python train.py --model="image classifier" --dataset="pen-drawn characters of a made-up script with 800 signs" --train_examples=98750 --image_size=32 --crop_scale_min=0.8 --horizontal_flip=false --color_jitter=0.1 --cutout=0.25 --targets=["sign"] --num_classes=800 --arch="preact_resnet" --norm="batchnorm" --activation="relu" --depths=[2, 4, 4] --kernel_size=3 --stem="deep" --avg_pool_shortcut=false --dropout=0.05 --widths=[80, 112, 176] --loss="cross_entropy" --init="kaiming_normal" --residual_init="none" --optimizer="ademamix" --lr=0.001 --beta1=0.85 --beta2=0.98 --eps=1e-08 --beta3=0.9995 --alpha=4 --gradient_centralization=true --gradient_noise=0.1 --steps=13600 --batch_size=256 --epochs=35.3 --lr_schedule="cosine" --final_lr_fraction=0 --warmup_steps=1360 --weight_decay=0.5
Rows from block 3 of a small image classifier, named by matrix and row number. Rows with one number belong to one channel. Each number is 500 + 40 x the weight over its row's rms, rounded and kept within 0 to 999. All counts start at 0. Numbers have three digits each.
After each channel's rows are labels from the 100 images, of 14848, where the channel reaches its highest value: "responds to" is what is common among them. Only what is clearly more common there than usual is listed. The data: pen-drawn characters of a made-up script with 800 signs. In brackets: how many of the 100.
# convs0: first 3x3 conv (model.blocks.3.convs.0.weight, 112x112x3x3, each kernel summed), inputs 0-55
# convs1: second 3x3 conv (model.blocks.3.convs.1.weight, 112x112x3x3, transposed, each kernel summed), outputs 0-55

convs0.38:458510553530518490408400533497523524461441512493517551468483501428532426474525466491507455484477502458485488443479472557534448477444502501470499540557498517444406517526
convs1.38:521423484458500548501512440490442489462418445492521507443505486426448407486480477447496472475475510444508470518458477474455474477456498408475455554503474453512448482567
responds to: thick pen (66)

convs0.100:462478490552501470558560534504486519556411567489528456544485490486499452444471577484550447497495403516499513499504500445458542529543535506505533495564485599460524515501
convs1.100:424500484557485564502504487575496488520506551526486490524565490512465481499492451480477540444521532491495487514478530469486447498503509511563519566474470503525507498569
responds to: thick pen (84)

convs0.98:464511502477588533484479567510523517403503483520489514451513514440556439472523530511555388495524463486453473369517456488568426531458522514530541554550485539519468528460
convs1.98:475490470514474474420467491535512562551477482461537486431500478459431419525440554421456479478501475528528500529447480458409527470484515484519483523467434489463491436519
responds to: thick pen (79)

convs0.35:394555540511456453494540504487459470593464497519535535431503400481521448513482563542495435465504451492506505522489482547541512512418500501519481536533468538512404541546
convs1.35:514495443419474569536485480557473471519507527498434418447468503519519508481517473519535563429499532518445508458473444470478518437535488497433504500457518410486485459464
responds to: dark on light (85)

convs0.87:482444549507529435501513423513522552484441544516588484511491545466437532453479488494527518515460498470524502558490439472449573542482473590473443511526501536533529496572
convs1.87:500517450477529527479484506503530456502509586503496538475527443492497563456479449538521486456564551513506526507522459542525471447531486562512494474516495566561609482513
responds to: thick pen (79)

convs0.92:571499434454478484508488495502453470558532431462564503475490465464533531488475433431533516440451482528533442493485481528443505438482453513490486513541503481472440499426
convs1.92:453474535528523480497536536469503543582545496539504509574508530527512510539502547494425496482485432449506546500486486531482532533523544447461506522594516457468451571427
responds to: dark on light (76); thick pen (61)

convs0.77:406517389428470530561488513470520428523481497481531477547431482508569459452470536521533472475529456488545534419507508444522497502597549503529494428519497541461496554431
convs1.77:514464523592421496419450492520504535547503467501471464433467562502444522507443492445475514544452488574533426512514482484461501525480560499515478479499448474496507446541
responds to: thick pen (73)

convs0.26:481513531469541492489455529475456429545439480476486495482505574457485481430485548491546410485518462505432440426488533531475439514484502590509482554463514476519459600470
convs1.26:526497477516511458439456502544449558551557468567537472536459430515477491510501460522472523558451466413575509489524517447563520499482472467479502553525458566462493447492
responds to: thick pen (68)

convs0.12:488495507486522521505550505513451524551526496443468498383481465518436435487544521525525424512540456487510442419507478541508407522450474529525451517516462512480515555495
convs1.12:447505492567481476477520418466461529549501486500550474449532422551507423516500530513480463499504477538541504451432493516491425477472479468446557525475502582436489486498
responds to: dark on light (88); thin pen (61)

convs0.70:579486486468498495486497534517400491515545456474500554414459488495499538515541438527467546459489491496529413529526492532528455426473544478468417489447453392517455466399
convs1.70:447535497517454530526489470477518485501510459503541477539426437458498479485491497498514387516520411506483484450468516479499468496517459425432546524551482548414472537395
responds to: thin pen (86)

convs0.32:469504524474505489525530484539456516532525490471489467364477459469456428494540551498545447511504435494510475428475493538548430508403491523542533521543472494496449510454
convs1.32:455487509522456448442467448531478505622446469459503551400485416528475492580531560494460479528478536544508531449446477461503488478448510472463448458506480521480467506508
responds to: dark on light (89)

convs0.78:488516538504522485456477523468543544428464494476526504457471424433523427483501453503510446499497481509443484493514443534518493465434461510527505520549487570458528522534
convs1.78:543442485504513574412520457577392506508447533535445502470530426536482453469524464509499544499537562454553481522540443464487496523548546478468494543506440475523509527543
responds to: thick pen (62)

convs0.3:550521430511504491540474481465457524544463475485541492439428498444476527511524486547497504401418469526533437511542418478474499427485511482493435541487499495524556518430
convs1.3:484482531431489522449518543459490545522563490529494497603476560494589474511501510538485482462413449444519530441478413544526504540548498428466532536530486448501450517512
responds to: thick pen (64)

convs0.99:540486406489417517485443523491397477498515492423533537497529512543541523537448478536499570470486517502571518507522465457467477492511516538452447488391466477468486522428
convs1.99:478482512488436507522503503585520450525497512538531492526433528441553575491443480510521437522523433406466455439467534516544502508556541425456543498509489526469506572535
responds to: thin pen (71)

convs0.1:496469458495482502501481451527424561494472483467516508473491563529459531474540487516460525481479568480497527569543448563544509506460506549522489515358541462503509489491
convs1.1:499502445445481495461441606574540460453499520452510487481447492430552524522480523524523514432488468480555520508530474506553493419508507550459427518489523439439523511481
responds to: thick pen (63)

convs0.97:495519499457586519545495509542513451497460448457506507381515465496484529523520535551470457431521489534493504500562450511532441474432496506501542535457539513500525520497
convs1.97:492514446421490480438486555508509404408466513452482474538461501469524544447537492510504575399498489444536535496504416491505548501554439523472460516513478468525541463443
responds to: thick pen (68)

convs0.88:444534488502583500550519520464488524560432549421465435492481521493517435473494505538531393554512445442491485535508507454409519515449534501502495460459499561537517494485
convs1.88:442587542514483535416460543487512523487546477547513406578496569468476541505489472483508596500436482512559488522588478468506474511509511533522476492502466514432510377474
responds to: thick pen (84)

convs0.20:477477450481473520580475491462459463524425561435469516541510506509533467432407556427499538500532444541475543483521519535428540483523532443477566447538500542460535540448
convs1.20:503514528532500495586504502568517569491545448489497496559521575449506507561490463416521448577405477463414419495552605439405475506495531536568499510505465465507480534585
responds to: thick pen (79)

convs0.2:483487501439555472562585564493522487492453486529462494542512522472475482479540552480544457476486461449455498489473428472473525511522559475523543470554523513541518507553
convs1.2:499474539563477408464470550471544504547439567510485470497543473594417494484474487556445482491546573544565541540481528462492525543487470498500571434457461499528487511503
responds to: dark on light (80); thick pen (76)

convs0.10:488484526480505554507462460575473525494477576568470503511503516531528469453519487460451452559540522514451526445486460567465475490464468439506581520510457495513523489576
convs1.10:551505425446542474587463458506531513486504492400523513469513437481511479517515460536547490458525471492444507493448504453542522489377491564516381507458485493468465551451
responds to: thick pen (67)

convs0.33:500474542525552535474469532535523491508581524479497489445444456517521490461521413451483490467502515490539444446464435580397455446485512496522567505528496518532476486557
convs1.33:555491486465520410555509544472468505489470495485491485476551517478502468572499502457563471375608513512471533522433484495499542525417450485466457532520553478511502518470
responds to: dark on light (76); thick pen (64)

convs0.45:460567478490570486470499526460519543378480472520514548522519484479537471450466456531528432538558491469486455458461500567489524484526527486494483500527448528443517583438
convs1.45:538358473513479522497469498561500491511462492438486533496579504513480459557472486495481480516440510507508544473507482501462511587492486492498570548466493427453474496498
responds to: thick pen (62)

convs0.14:442477487466462573507528553444504487487431545467513531481453456488463445504467517518547386544531432513476508452474559437447462483496586531512504519498522547565478504522
convs1.14:477542496519450406432468540526505500578487435413513437493503426541493502506440491436480573459430529452512535520483479508461515521466474509525508504422462484457544445443
responds to: thick pen (77)

convs0.73:526418505489552501453479437503437475478431521566470529463488467461452527468560505513483491538516530474515451507468487582503478545531418504451577521540493522524475477546
convs1.73:489435526476555482591533521522501489536489509526491563501491482436561460528535492506509450491556421525501513467470504524473552491460501537469455491478465411491449476454
responds to: thick pen (70)

convs0.72:539477450458493552554456520504447500538478465467511507531499546429503545426494493443522550453459491499487464442553474562439517440541519535505518587569476499476565570528
convs1.72:504504526522548562525558438476539470434568431560581511488501565465549535485527512498565401513524503507479501516504506537536466444563456513487509554591557522514543492515
responds to: thick pen (66)

convs0.21:467537448496497489533507486444485553521414493495516477557508509525417480470490521520445471498555539500517550506485506567548548548527458458520483420549519557467574536519
convs1.21:522528558496523450538477487524492497487523471560529574523567517501533527560465485573496481537457527514487475448529566519433430479525468497547494533492515510576480549615
responds to: thick pen (66)

convs0.51:537431542490459457479535504531542516496545450435538560400469519460438474476504494531509479488446484465426423477453459535479415480433446527475474532494499430490476486461
convs1.51:493484434488508517411542482476440485526528483553518472526507436470541467500511540501531530476479459496528506550456387540493527513511452440476535522525497493478467452454
responds to: dark on light (90)

convs0.4:483522479494509547479535561550498517490529534444499495526458508529569482516541504431503501550491480507535554481544527517539512461444554442483482475447518461492406554404
convs1.4:564530505534458475502480531486496523502488500507475489546448608468469578456514525541482523538458500536491438515520582480512516459500556510543554487446488490476433511520
responds to: thick pen (68)

convs0.9:409571478427483523548545439511499446592523431487497497540494480487459444476461553542447466437516453499483511503488448476559479490501459456493510472453495602489513594545
convs1.9:584432490386490512483503544500528455453489551474473542497528494551526542500507502551549587442517540468489477484539466492535584475543474557513468507514515414540476498560
responds to: thick pen (68)

convs0.57:477530500472499511543497460529458521544544537501549489520458442515524363514509500463459380543491446547514505486532547518543493504494455438520494473530491527418505600521
convs1.57:507513486531496482473438455529499496534472552512440498486488528553472470519500479506422556496496538459509553463533487437485547467479577502531464474421418521504433463488
responds to: thin pen (71)

convs0.60:549496460454495466454446529488471488475500484488492492493512524511491527476513487476475575459478567476492430488548486493453483479521512528453465466498422424528556440469
convs1.60:501499504506486549533464481457510501446557516527470454499499495487429514460481495518475409545604433522518464487508478540509462511498488549445505549577530520523511527464
responds to: thin pen (68)